A small text-conditioned image flow-matching model, trained from scratch.
Data: trained on small charts drawn from random numbers, 101725 training examples, 2.1 epochs.
Rows from block 2 of the text encoder of a small text-conditioned image flow-matching model, named by matrix and row number. Rows with one number belong to one neuron. Each number is 128 + 32 x the weight over its row's rms, rounded and kept within 0 to 255. All counts start at 0. Numbers have three digits each.
After each neuron's rows are labels from the 100 texts, of 14976, where the neuron reaches its highest value: "tokens" is the input token at the peak. Only what is clearly more common there than usual is listed. The data: small charts drawn from random numbers. In brackets: how many of the 100, against the usual share in percent.
# fc1: MLP up (text_encoder.blocks.2.mlp.fc1.weight, 1152x192), inputs 0-191
# fc2: MLP down (text_encoder.blocks.2.mlp.fc2.weight, 192x1152, transposed), outputs 0-191

fc1.650:139049119170155114152134130147046165131116143126126042090129144162105177089174119099053140143155177198112146158112143165098100147121108086130138147128133113110198114148129125138105156128118079175075122097098149091148165111111118127134166070090143063166115093167089139054118094054118145157128207068119104068131163060111164156140128115104120130148120138125079174167126177137134055153168103141108092118126141083161109095142165142129159105152120087124131141091149145130146080115106167124134085074139132134156130128084084139141199088115122154135133130143076085142130143096076106121
fc2.650:059115160181077155124139126152155139142099122167075088099111181157124132162116134155151089128130145114188183170208214124108171147167188103154188157173156152113071123118074130121144134160104122109174086138106093138143132132125163097160096072175162218188069138132094124086162123086174140064112076110112129124196124185119147081141149164134166103131176112092098154180162102162099122081154141097154158143118135145149120142146111109123159126121158130092162108151150121154098072164091156120084110091187122146162145143094153114130093133122171155161110109132159134094148146131097162122
tokens: "area" (100 vs 1)

fc1.236:095132116180109149088097134098114140161102136040131166121092160125166141124161117121158127126195151138095145159147104117049135142210125145154198114121094121159125184144172102117182111092116113181186109124084078147127170150106110202126092124092141195137162083149148085100127158157091146154143121105065170118160128077122088152164091067160152132134164118131131140116143081093121064097121101149145140163159122072116145082117130101143149137124147139119171098095078126122098152179131120142099120131101177057136192120149158132105101094135134087181126114129080121136108141108082220182
fc2.236:131152159161116096151111148146162158180170188134083121152099078107155182107100143076118108154080109133158149137081051137117125124159134124074086149136108156108173110140092116141136167210138134133144174128104119095131094088182140160173139069090116080095053124132139111163117169091091078125099119158112141150172111094137150090092125105116143120149078101135108207145108136181108174072191130097064087119125155159075159136137148170101150142071070140161140141112071119108132127189170140140137060172128109103158177126119136145183092114191092151091141164176128158151105129115106119133
tokens: "chart" (100 vs 10.2)

fc1.467:100119075193184098101103086163054180122097146110133128092096119190134130132094156148193113119215098133120144173080123126161121140118065083144158152129137132108169116148128134136118114097105114150127134129207206188141083122148164158151138119085116116153097092159186117117150206072106133101099133130161151166103160156147128165114102103145101154151112096173139173138108118152212172117127094087075128114141128124147120152141120101087118099145128146158202144126136217128128041105103127081111140122131101072143146130133147104083091130165136159149107139087108083161171127134120119067
fc2.467:125138194111142134112130119158117113065144150091101098112115124090079147107069080048113186153119125129217115170106166119112105149164135145158150115112124112088180147136151138102159178132147112094200133129160163117115176122171057140120166110138127144101157139106138161147070129168106057181184078159101116116134172129131131183080169140118138089109217117121128078192182104104082112074115105135178112112111067172102156106138133146084028159096123136118124090148141101127140102106147152108088120152102088150124098124179181136117111127149088113123143085163129090123134162122147159141
tokens: "chart" (100 vs 10.2)

fc1.599:111155176179165147070181089157090131134199126097105119073105110115128175117106172124085111188190130176143062117092130160145169121153143184099129084141133139177104125190153076135159103098147138157168146080153138179136088103155172158154167086160102137122134070130099102120133108080147153082136064137105126140111097136116148127135091088154159057111117151125098140132121099163143137137097160182156142104156122048104111156159100067167179137157132161123087156151101081142141083119141120116113141135173122154158108098092136117132161079114131129166151100099161113110053107149047157056
fc2.599:087149106139170220127132108176147101130073106131111149098175102048133125100116172089128127103085114094082143143109170151078146084089137096171126077142164148089185144128137135115168159117146150142129159163103089154161140094098097139104146155178144091117079106127095140096131139141137129154166158172176143130115134141109122087111099061120075130090101140149144217120098088116157142102098190063166090174175140090137129180147137091153170147170115163113124087132102106142134114121147199075114129183125131094149170107030116098140148091089104137117164125119124181167097131105095073166
tokens: "," (100 vs 13.6)

fc1.347:064160157144083098119134129090081164117208191106110160160165127122078109151089064158116115127102135167086096122175160101066170091086155129114151078115125147131144189131165094089133086134143139143117118094100060108091166175124106112152170077079136167148090118089132115121133135127117125088051128112103128092205104106120115110096114104107109153152118108106195059109063071093116169126125123138099115110160140121183156143112084134137146115151138117166102087194071101116169172109128113159095085098120091160124137141124155157137117142161121122186128103099134228139172107136156135099
fc2.347:135138116120127205180079111144176068105146120078124120131097148067094139163142107128071083070043089028174086118152138154140098172090127099154103067132120094138130086134141195138145106116166117113171102137084154110120112174126133158131142164131138105060097152129110132098128089125153101134157128133093120091145166171124083105107100163102110145145159064196130118166129135170171179154096079172112112116085124115097134120147185146176130128099102138052104104080146128133093100179139121149165173157120131110154104184088097125160104064169135102148155158125136150107081153127113110179
tokens: "chart" (100 vs 10.2)

fc1.475:153141129084102085149120138142130122150132134187152085149092139063131090082178097113116094111116043124179129179068118087113099114108167151136097146123130172101158156152075134135079116181071115174108153211130115117100134162169114086156147157127097122092083092164157157146123126145138086126146042137151135103149104137111121154164109098112150162163130176065128115120118140103163081129112200049136084166117150184184172140097093123102104162119119126120077118194133163145108133138144064174115147157145157112142162093104079103145084116105137094194148119135092052146125085102157133134
fc2.475:084117153139123107116093106132178107174108133096136141122126139053156111115132117147139150194108165122124176130195182134170184125150152140163142144118144092077156135083169189084129128180036097115133143171096143107150123136107138135160113148127149145154121120118139122163099087154092112130143142151107086165095104062151132136139081164107070190085105128108132056073075095192143132130094165197091102108176150161173182150112098162104106125115098142105125129144068178157131153136130151151094144172150053160183111148157127126178096138090171178101120136111159111096046139089143116110
tokens: "middle" (100 vs 3.7)

fc1.99:098148138149174113075120142161156135138116159116090091145141052107117091175147122104148120072102078146121135169121145130130120175087131204061144161146164156041090128126131123120140163109107171086191130091154112116150126152103111162154149108174134103146087105174107117145129146103103124083163127151115166109155172141139099178132125118153049136131148131063159151120129077118072107129129120083185114135095130124187132151105135137108172135083184118094165157082061167132135189116153097129151082156150143097171129205195099110158081120139151095178107144135120167066181095139077080141
fc2.99:129107097150130147142046124103138085104130143173120120087108139165164119142156123101178201156133143147083092097105140139160076121137110100142165054169198198155083115119157128147154130085135124112197149100146119097117088163096135103153172108073135149139126096071217119196178112167110107105135130170093157130134101189112077150124119159105111103103109185103140148127103098113108152100148080091112137141113120058082098144189094154111122095168110131141146127126123132154137158085178178121101148083140045091169123144178147189138096154119145059104146116203106128123141145129124137128
tokens: "middle" (100 vs 3.7)

fc1.117:210090170142189096082137153098073187084128155098128094175175148098184120123194172076180172103122147166097126146213094107154166125150194106164189162132098136111129140124175113087113185146075131168167157128165155135138089135116127097123168133086072151113166147100115112137090118044151125103171161079085118152138100135145107130101162196147120081130128183152130133149125110095124069109123129140112162114139126145113166090165106147147182142114115105116155146159106147116106134106126148141106163101124054143155090115113156087127121126163114114126063186100105117182185165119140139112
fc2.117:131114170142104122108101088108081141128177182115139139103090119151115177144049125140141089108108146143156115135131133146117070153131165112082140132141159075151118164134105115140104049159117127086085138118069161134144109119116178119096150058120117141118090142060187088112108104179125137110145152160091119150096198095100133077142110113133117182155103166090126111105088144118078086169154073147150105133138166079141150109039095126162186064158147143154103100184123117093118087159129165108139204172134123132100142188062139137138081132105143136196084162161116119173066118155163150142
tokens: "middle" (100 vs 3.7)

fc1.299:110122199061120122143145150141144080097151140145150171168150163105120145103107137162131097080112139143150160076118126129144107126107116111078152179092102110112135140192138128061181124160158067121092091113123149115168166096152119133166133084146113157127072100163144194152151130119124110126156157150148124189087070109193181075148117174101138130130089149130113163185123094088235113102086120097171095161067140137130169171134127152058132148173028156134082129145096141051127106147090142130139153120134110092146134108095176120100125094106137160081204129131118126137120165134155128133
fc2.299:067097090167164079104087145122116145123182141112102131160127154117097205108106081135156153087157136128125147135103150152106104178089139161101146053162147102066193151168107142161136130105113135156114141096110142135101203102147135125162098109112099067153157132173137125134148130085116100104159170076151150130121151164101081096176100097127126161179082120104165097162171036187150146222129103077107115153134101086111120082100109138093126153145106211094128139079118115167123181102126114106133103092158161057160134092128100103152151093166167122085149145131135069143160146128088135114
tokens: "chart" (100 vs 10.2)

fc1.106:119109113143125116131072060141144085123123099151091055098128092148118106134146126148166093103167145149179143138075102130127108122226169119154149153172139155133083110141127097159140103141072127148114137138110087130142186079118117109157111189099090130051126158069161150137144126171164176144167197087141172124122121152101161133125174128178115138136168063102174133157169139109186136099166132149135025094122174121132079094110125088113183148171085063182091137131065139154096115097141139149119180166123166152136102117100134141133091132154117128113175093108140160192117097094146085140
fc2.106:143136143119116128104092115107124104115123115147204077155105085109115168128116049138118153091105097101130077114074183096095074150137116134120152186089137172118147119123072104135136127107137154147167077119142138104089080092096144186130135142128187094122140146091086141133174091104125130142114173126132089103108128140191088133105039146131146096098136120139131135078170134133181098156169059070205113097146138140188100095113140122081078159064101154158167181110134131165133115132128152152079076127113090113178139119047073142174135124091123064101113103128113170128178089144105094163
tokens: "middle" (100 vs 3.7)

fc1.451:120151098102137136099110068173184129117157069075124133137109083105079157147111090173119098054147127134137119144103118085137154109132157129116208133164108094085122107095089170118115119082142063104125168108192123091130107132160118116158095059134085134111115128134064094151106129089107165101159133083121100127067085116143139141172125077100115116167130100127162183135089142132106080117116161182172111147101107185160159180074084087140112145169094098111105159186139146179114074116136098143113157150147150134123100117111137085156125159125112187114092139113064193166158093177091072061
fc2.451:073211091121145098145107102182172081167148177214119147139148057127156090141100165085052075082129073110130141187112097129077142148134140116089149120122113106061190143141186156157150073173158151110179136083171105135083111177102127119156130127082130141172127114119126123070179167127113070062147147159184090123127107138120140099121165136132162123158167157159178145147151143156164174114114124100090120138128123107160086133124075108103066103091135101105181141118149104092105187152120126195135113115119168122155118067113105123119158140126085081147102149120089118158122141120136135106
tokens: "chart" (100 vs 10.2)

fc1.502:090113150155133128094100142119084167197143168101127133190136154176130126051156119096145127129119106137191085125129147169061173159178130102096103073163087179096178157149141119163110126113141171107106099119129124159114159117140130210160108157120155149194104135124186141151167141170121154149107125097137133171082149103064117161129160135058140118115094152089155125100128066127068178103105150173140072108129095101121099150089139078108123108103110131089092073077082126100121117172147180171132136095105226166122148104086075158122108176145161124101132109143108115186123109152148096105
fc2.502:086152103123126181074136097111144166121150090163138110108112175115182147171117163079144156123113103143146071176169089159120067134111166139152124139136124096165127127130142142072188085104140107195136155198155160129107120142112141145130141119126063165140169112121127107165122162123124082086103133091127064146117129099133111181163146067148167113162092095112165130154136105153146127102140129097107103164170108117122097117084218071170052155108123070170112118044167135148143161198108088126148075123146146139074195109159073084157133163182130155103153115151138132147079184111153115122
tokens: "chart" (100 vs 10.2)

fc1.95:122158136099170132162188143119126095071126133090089155138154146079074167150118149169168149136177133146117062115171131146092106119169180158128074115144139126184166134142104109109086109120130164121155114255095123171100135201150151172103148127086116117081152144148126173154136141127116119122085095173139107128110060155092116128161105120102158125154198089152063117142161103065112139110152137137147135141153120091082116132152176157092159085082073102179142209120057111185098088105117121163073151134111122132127144083136046143146089115107137112074146111123142119126151159149111140127
fc2.95:124143116138137128151131166162146131146100101149093104088142118121117171090120126147143159107172113130025129112107123147131185126166110154099111123119095128106071120163144104143125097172071123095135134122121108168095053129163140113109112126140165108132190130083108137068210228086158101154184148152126119068115109097165089142188126185161126103135106211165092080146216118129094151134092103125174107093106163138148155071142117088112126114112108155113147125141151199117163119098088106188116083109091133138130121162129155090109103130110152115129170145119148079087101153133154231115
tokens: "," (100 vs 13.6)

fc1.694:085161100063169109112146163127144107166169124172103115092077139191119117160148165115118159123098092087144120151123087109180134129139146129116129116107163162177107100175086098099167148124113178134164157159125125169139131094108119127126163169136147146106113182145149107124162190153119150166171122138110127084199144071146168106121116099178155058113116197134111096174136102155146118142121141105191122141090087097132136079152115083159158225082119116138113155125084168115138108089119197131218149135116055117112166114149169092077175168150164094157167149106058091125133114166089124135
fc2.694:133130139072134128132167143162098120105102122151090123137104118157136072122167132148080158129129114109167070091148140126143100129114086091165234116133058076166132141151139161096206160119111139171092129150121114103117150163184104129126163133081115126103164110110149119151110117090084139072093100092079090135166116124159102186109073097161104098089136119093113121169110170098187096130067121144154133106146125149080097108148112106080135105097127142155052076121136145076110132137113107143131091139097170123132137180068025113197136138130084174092143103192129122163171118127089133200
tokens: "middle" (100 vs 3.7)

fc1.287:155058136024085104146130132178121163127111152158121148120145165121138106177092134113176118174145155107170112114128142186141072141157146150164160105144072136172132172180136171090122130084118083095101117110179104107140145064103134092108136115107104145129104086110110127126149149149110127069144110133101118140126154114159175129189177041169096176108153098165134105117206091064086121155124156109132161111113124096154139117166140113117108148100117174129096191147156158143161154167109086166118169147164169118064136159222093084146145095150141159100116129133156081141093073096126187133
fc2.287:120169124161141131108160161129082111101167154128074132143191120147119157111101112117120107158140160143096155169099089106076076156070150125122130162054126160145180066168155104124093151152107177116130093165172119127144156146099146152116140108083136135110078135142137099080125137107098104116081060157146140134130078099127094078165109120117102092096105086169145145139150124146107240122130111139158143162196125133084128091148121031157155165102134160108121112191168166106151085141141084197174093139171118121124112096147189127093095129166163082193130094155118123097117150090147103204
tokens: "," (100 vs 13.6)